A small class-conditioned image flow-matching model, trained from scratch: norm layernorm, 7200 steps.
Rows from block 2, named by matrix and row number. Each number is 128 + 24 x the weight over the matrix's rms, rounded and kept within 0 to 255. All counts start at 0. Numbers have three digits each.
# v: attention value (model.blocks.2.attn.v.weight, 128x256), inputs 104-155
v.12:128105122108099141136135126088099191078168143114121098080124135117085121141076076226167132169127156139130127117078160130153141186124064104085135148153145226
v.13:109134113122156155100125143145124136139120138067124190127138124074125112128136148164140059142129118138130124190144083064135080174162098127110108087112156105
v.14:092112162108117105133137132111101056074187125138131148130124108138155134143136123098162146106113136125073105154133127195105154144114142149133146084148133146
v.15:137103160042167159112125136104168110113081108123116146069163102118190118124096047113101061130107107138163176099168082099138086165162125147066109100072121127
v.16:147137109122116136094107160123163110117106128108197072144139139178137193087108121155085089172086128091109141109117139144192138134130118110148126167122135155
v.17:128126089153126111162135136150054071144098166152131155095107131179092130148148108081115127107123124153124121132097159128101181166103087101148115162150136121
v.18:167094143120176137145124111102089151133058140098128147142146112058138108072143146123080161144124115109161155153087166150208094154063164157140140123151147163
v.19:133114127175105157080124160096141154138149107046201095112116114153124194108110155206086092117106126087138129129127117159211126125132111144104128120111116114
v.20:128152169132152121106126124176125092105128117094177111167150159165161162141122139149100102138157098117132157125111116138174091106137132113157137125093147145
v.21:139133100096145145141124131179101076123150140069094162105122121124125093150096115137129196142137138125085088134113146127120182120099165136169140105186164196
v.22:114152143127124133176148126117118181101153124099124179142161115063110127154150152158171154156153134142163111135136126158147086158132151158121161127137122168
v.23:154082082162144132123136146127110107166085162082129114151074179204120129202134098093125133167110156142125093102135131179143189103179162135190137120150157085
v.24:132179135123156130094129157120168136152105143109122176112141106108136120132147125104138133130135186122187154127119113088143079147167094125077143109125100192
v.25:168116129142099140067129132161176114103186139144139127151091172178081136117099145143128082125166134090097094213101134104101116104142061106157095169103125116
v.26:122116077154136119118116157138127122193107089106123119096057098156103125179108080087139158136137151117141057152097157095115149165137107103132133108194114121
v.27:133117119109109137170125114065083145100138111156138111135104132146124163218130172117172102155108133186143128153133140126162146164146166115121113127154161089
v.28:152094132140122131152153146098078116106046137073116099074113114089161107161152095099175150141078115125175126101108164166150125182119092158143108111175153094
v.29:122123114119092120156124108138152120094149108138123108144128111209181129136087118185125105133122133125127154132130132095148159130127171111121120149094156151
v.30:134110131142132143118118168118142142142124100071189079135137096130134191105119173195081091142091125098148145126130121132219124159118138135106125122130121126
v.31:111146151118166102135114127109143173137124163102119128173145088086111124105132115167130131114167142162099147113121157125155115163104106143104152108123170179
v.32:105140126135123148075127138110119146091122130133134140168136134109115123131149175094107091137125097132134121129167140104116102141144150139056107130147123184
v.33:118130122117111135142133146087117154171115103128134122125119125144100124137127151157120143153132166152127116123112117101122136101096146130091135127124148130
v.34:145122110120113128079122143107164176132138121125158071146111108139099163125126126074084123127158145111100116121104134055151151117074141106100123127127092177
v.35:136122130120136130116147132131133108173165095109122116123107139144101112143101173146112121169128139147106096105114132126089160091127125123144144133118139091
v.36:134160137124146139106133131110132139055106154150125146105150103113134126112130144098124110113120105151128149115158121130108115123132129128065125140160130158
v.37:165146138086145142088143130113154183133081147100115118139146145140140105107123106105124124140138128115163149108127106161067116107136101114177111142136111158
v.38:121152138125149122157127136115115105101100159125135155106145138126150128118147179156118116137149128118138159148142108135119108158162105123115102141104125191
v.39:070159112137126117125137126116115113054152117150132160077143122122105129149130167108125074126125126167060087127154110122121103143145123140050134137136159124
v.40:131105148112129147131128126131135115095109149112124118109152104120171115103133145146117143101108121139186163100135113142106114149135129135128115133171127119
v.41:161097121151106142093144138119131173172119094144132138137126119113126123095132133121102143124094102129129116123128136100120125067119180128152143116148135112
v.42:157133127141153106104124118152125067123140111109116154157135151127110123127117121124154126165115143098113134142125116199114117060147068119221135133119138081
v.43:113078142116094119098128130128093136078174114130133125058122127110104120138149083115117169141122114131104103136123160063140175177105124145111143147138108154
v.44:152095122128095125121118127121099139099159120123128156101096136128102124155107142098119137152122125153110103133151130099133172107105114122106135140126111153
v.45:127116115103159144129126123077144129157127146169129150156138109126131114091097189152119128153149136134109150119126106131084115093101129137141151156145129082
v.46:110144128124167158108113125151145130081113141149126156125158150122146127135102175105103080118144115135126150134156112105115095165118123129106105127140118191
v.47:137130117153116144084124117115140114117082154097121146156152145124125121153142110108131111155129111129174154118145090120125112156133110131083093151132107145
v.48:157119110153118111119130128101140019158136144119128136120135153123120123111144181194125135166124147091143133134141135163125132107182036140130135132139149080
v.49:142096102174145124151111150132154076108134141100139120136139143149107142123141185194112105150123133115139114114136132190143088124142075122162116131152122073
v.50:099162152120128135155129116175152128127138111127123122123122148136141126147135100146131151141128145136146133139092148148150168137114139129067136140111102115
v.51:113073116129129120147130109110121165114154169141134143135145117103134149142142156098137137133128131123113132123123139080175123135133166140093125119137128139
v.52:133122108125155127048133131071137145110148146127125113153138131105112113117145175108098065121129126149116126110137100093096097103120117136108132131142136183
v.53:147139138079155128114132124104129172155106165148131151169132151127118135139140093143138125120124116165111140108126112136137133104128152111133118151137106172
v.54:150132123119138111137131117120142133095136124134119155151129143136145132132119108164131102134119141137156152116123100165142138127144127113158120140126151118
v.55:108149122167140149127141121136115094133161200106132183095119150138112138131149143102163108102111110149109093107147134144131135144175149134133111138117117139
v.56:163095108122149145141119131109150159150109114135120114162171128136121124129104117123124095139123132117132152098114127111103105087132158114085105129154133052
v.57:118156136108123137121125145076126147077116111165134157093149130127146132129090170103128126140132137151092127136146145126112096117116132104124135129127129132
v.58:126132124107131093138127132128159110062103139153127126051132131141133132127119096147144141108170133116134157117126157175115121143124050125094141143135108154
v.59:124168143149118122108129115163124112131139121100125119133111113102139133128145106090140165111116119131144129153131146134179153132137125159096154128133126152
v.60:115088135116120128154111126130160129131130077140125116152134159148128112149084138122125143160154137125145122139110122150108134138081108113202119157122137099
v.61:161143106133129127128137126145145174107129139147127125117134116135126141119119128142105075137123146098142139095111107077141125117126141137146126095139109117
v.62:106136132109124121144123131110124168142134126117135114132115152124127129132130172137121153124144149130133121157115134113141110107112112138133130118136118135
v.63:115070146099133116118135118114136186095135123150122104107127074118124118151129157069145138114116133180132118117129126074117124137078145139063140153126151151
v.64:162135098127123095130137137133163132188130129127127143138121128129102127100119114132121116104130137122100133137124132121125140115137138135152122120128176106
v.65:134095119116156131124123140119066080166124137050145116112140148144129132103126158159125163133141127120134150120115119182146116110107135130163137115141148091
v.66:110135120127120141135126117117104125130157110158126113093139153085130138124154189106146155132115147127124135147104141164146122108132106137088140084147127117
v.67:123122101131164099124126135148154177098091146162136154131131119149134141119103130136124139123140134086091117106167132089107087174129168122139132140109121178
v.68:145118114146145132062125128112190122149137119134120121146144161110116123078112168129099120138127140086127131088105121109130128057152145135177145129102064148
v.69:137124097103143160115134135115120089141117137102133141118148120152148128152095142141129131154129129113130114105146123131115139094168152119107131108131152125
v.70:135145131118121155158132135111101137115134109199124139092153114156122127135145128136124137125119133115136115109109130183118104106166128129148122062171111069
v.71:138136123105138124137117131119139128139121119142120134129137116130118120140151171139138118136116126160095132123142110115103123153137115127076116114129121169
v.72:114152142103136136144120114128098103111128144123128152081127106112161124140127167135143129138122117135106112102143147128120121204148123116095133148153123161
v.73:107141105139122134126128130153162128122136128117127127117111126104129134116105129134153156121149115150098101133182145160134110099106141118159120134084157100
v.74:111110127144125112125123136151101175107104102068143097137110150168121144129117159144106159121128130110109123131167146133162120160097136099089118128108152093
v.75:124137153121143141148137128125160110122135126168118120110145135125137120122139098119134098130143149143115129139124097135112090119144119123130126135114120101
v.76:102114154131149138158130135155158155087118115158132137125117154134095135120119142118117169104143116134103129133174142111124100146095154131077118144118109118
v.77:134136131107158121149128121131104081106152099117132122141137119115129133151155130127134151129134133096107120096124132154140145170138109118134128136156124125
v.78:123132135153086135155117129130099105106138151095148099145134120153118152146125115189092158084123101106119130102139135097166181197097155125094138127126137113
v.79:145117109121150145115140139160124182164110141128127131080136140162125124141123077112178135149138133168114111132144114120110117134131159121124143102148153112
v.80:132118121119153157123128120124137100111090158145128132128167115136147127148130107116136138129140135117136125125138109105126127117164112144149114149129173111
v.81:093145162137090104162130120101088143122201084118129114169120110090144135158176198091112116154098108118132098130090151149135152103132122144096124106166093163
v.82:108126125131166137154134128114097102155145131120127125123123127120148130143156097105148116144134154126128093150079142147137137088162104118124131119158133124
v.83:130121107161153156154140145114119116180096103123135138155111135171095135155144173104146140122145125135127113119174126125115136105147139102168123127118163109
v.84:129109114117129087127133143112161191164082109110119122140117140133143116147169210168151108149121142157125171156137132089114121156145151103086119121107156138
v.85:103142145138119153117125132101063171136148140148137137096107147130105144126154122090124135106138110143130117145112139181150129128097163135117141081123092069
v.86:153100135126127138115140139121130152123121128088127093128179142143127120114106140177099116119133109101117168142144098133133130145113181141124109105110114067
v.87:153135145120133103143129126133173130115091154111122129199135111128143110113112199168117114127131100115109156127178122079095131145150145148120104183137147196
v.88:134125126148135126140117123118099170133143113160127147082108139117108133129170073057135125120129138122132116137097149112118116153117091137106156108123135119
v.89:126108145119131151129128133076115097180168118144133116121122134082132143126152156073119092173108151157160135125074113178139158046120078143100126095128095092
v.90:154114139132131127092133128146137124099133128123124096152155123137149129147127090145123112127138145130165139122121127113137149118116124132133114090121199135
v.91:130120123138105122145136130148093148138164125095133132138146124140138124095093174137108117124099131133149108143113136098126131109112114137121133149152071117
v.92:122123120132126149150122144137108114147129119117140108146119096160122131124105094141129156131119126098140114119128134130116131119126157132081139124135136096
v.93:105122141107106111159121121117144130132166124125128127129123119138148132156133096105106131115119122152106127141134134127134154126123131146142152135129140129
v.94:131120123145102135145130142144092158124109125072134105120148122188131126148121116211136169093141109110120130128157134130140140204121188120147154107143188075
v.95:115124124102152150085122133111129109122124135140127138143143135150136130155158088151134137126145128151133116121110116166143114119151145123087135115139128107
v.96:140092128142120140067139126144111146155107143092083087143146151136135079123123145106113124128117125109129133112132129109104123141136112135080119098117103169
v.97:113126118089182144165128125103086072077166154181131202077158116124133137101126062132154140098147139140132134157099143073117130124119175110126132121107105136
v.98:138159132155120120142157151121072082119156121114149142132130080182096141101102085197133111117121128174124111119122125105145121145106151096101110102107098087
v.99:164175115118143130130129126112095128132127115121140105112149127107149131149133141131115113132141149139183133117090084097124133127133094114085151171156131136
v.100:158125124099132144094132124157093156098149114124128112070146152114119132148126085081101118157114120110142103097098118124129153119162101148136135184159087115
v.101:126148098128124133155110138127149116138108106119129097117136124117114118115147144126125111134115136138115121122126137148115115141105100138138129144134135132
v.102:147139119147132128101131112121117102133108116117119126134135146129128149119137138116120123128098122119136155134145129119147116088129111123120113168108112132
v.103:139153157132169145152130120116096147143126153093127158121156142096158131153139164121131126146132129184151129104133076144140120090152122118130133143140127125
v.104:107164149111059140125128124131173255144147109137115058132098132126139127146118167132139137142102132113147123131142138173151166116125158145118111145136122137
v.105:151121129144119149096124139110089121101125140094134125130108144122134131112112156141106117136097124116097107078126119149140130124131133130121145104108138111
v.106:144124133129124115118130125127125152113102147139128125158137108129122129149107141132135136128137132136157125148096081132129152155134154115127164130144147151
v.107:108109149117128154140117122149127134107184096114124113086121139090166137154104097140101124146114137114147117134137145130152143097107121154129105130108115085
v.108:099127141114156143140125127124141145142117105104120125138142111116154131151124144126095130108109130156131101146135161187141119106139097137148151106095114079
v.109:107139146138107130106141123117128149087131146167120115089128119106155129105132127101137145099128113139132133149145136141127171169144119148058099112113112140
v.110:095115124129117114100136125118194180151118099192124130157126154107107141136124126087138144116142130173098097159121155117136126085114158091198125110106132141
v.111:155167117154132127131122085170120168137135085126120125121142142134110121129140105096127119127099117142120135130131129120130145098117137123167122182123122138
v.112:121103112121089141135146124158098135127125147132114162127112141170120113124099136078127143137139090092114142130146125171128159136163125157159118162118124153
v.113:099103159137151122109130110121125136141139159119131167171125107103126135148147091123146145114149136153132148158111109105149107150110168113122129161131075174
v.114:148167132134128134122120128111115128134142094128136139120132124105127128118114151131129110128138142131138123121129121136127125122164091117101128128131179081
v.115:147146139133128142112108120124117148120133173119127156131125123127101126101122158136151139143097120163129136111146111140125126116132127113121106152079156149
v.116:126086126129134109172108132158151202145139160121132107161125122103119139148116126141133090112142136149132102104105124143152158151147118124122130094160143112
v.117:110093128127133127156120146098161122140087106095130077185116164111137123119116178173073092118139131071150160121113131151145113145129144105168131154144138120
v.118:127124138101138133162127146136060050074153112155148168076115087164123149136151122153154117119138117146155143148116123128144137184148132125150136144114151100
v.119:130134134141124145115128128141135211121150128105128098100139121118128125127116102129099101138104122143136128126131146154131153170097166115144124111114131136
v.120:116128133112147126200128105166174085168138132172139217140117151061125146166130177063176161165146137130101111140152153155138124060186106139158146151137155109
v.121:130147153122194127106128130144099167143151128104121099090173149108115128166152133118122121158122151155105106098097129125124149121110147131133142122175131172
v.122:144123106135133127123123129172043214139152125118124113080166106150106134147147095072147111121131130165115101146104124120120151187147134107124113125153145154
v.123:136108163139144129139123152147116103124119137111132153136131117107141184147110161121149124151101107128151140125160136119140103165139088123117137121119114130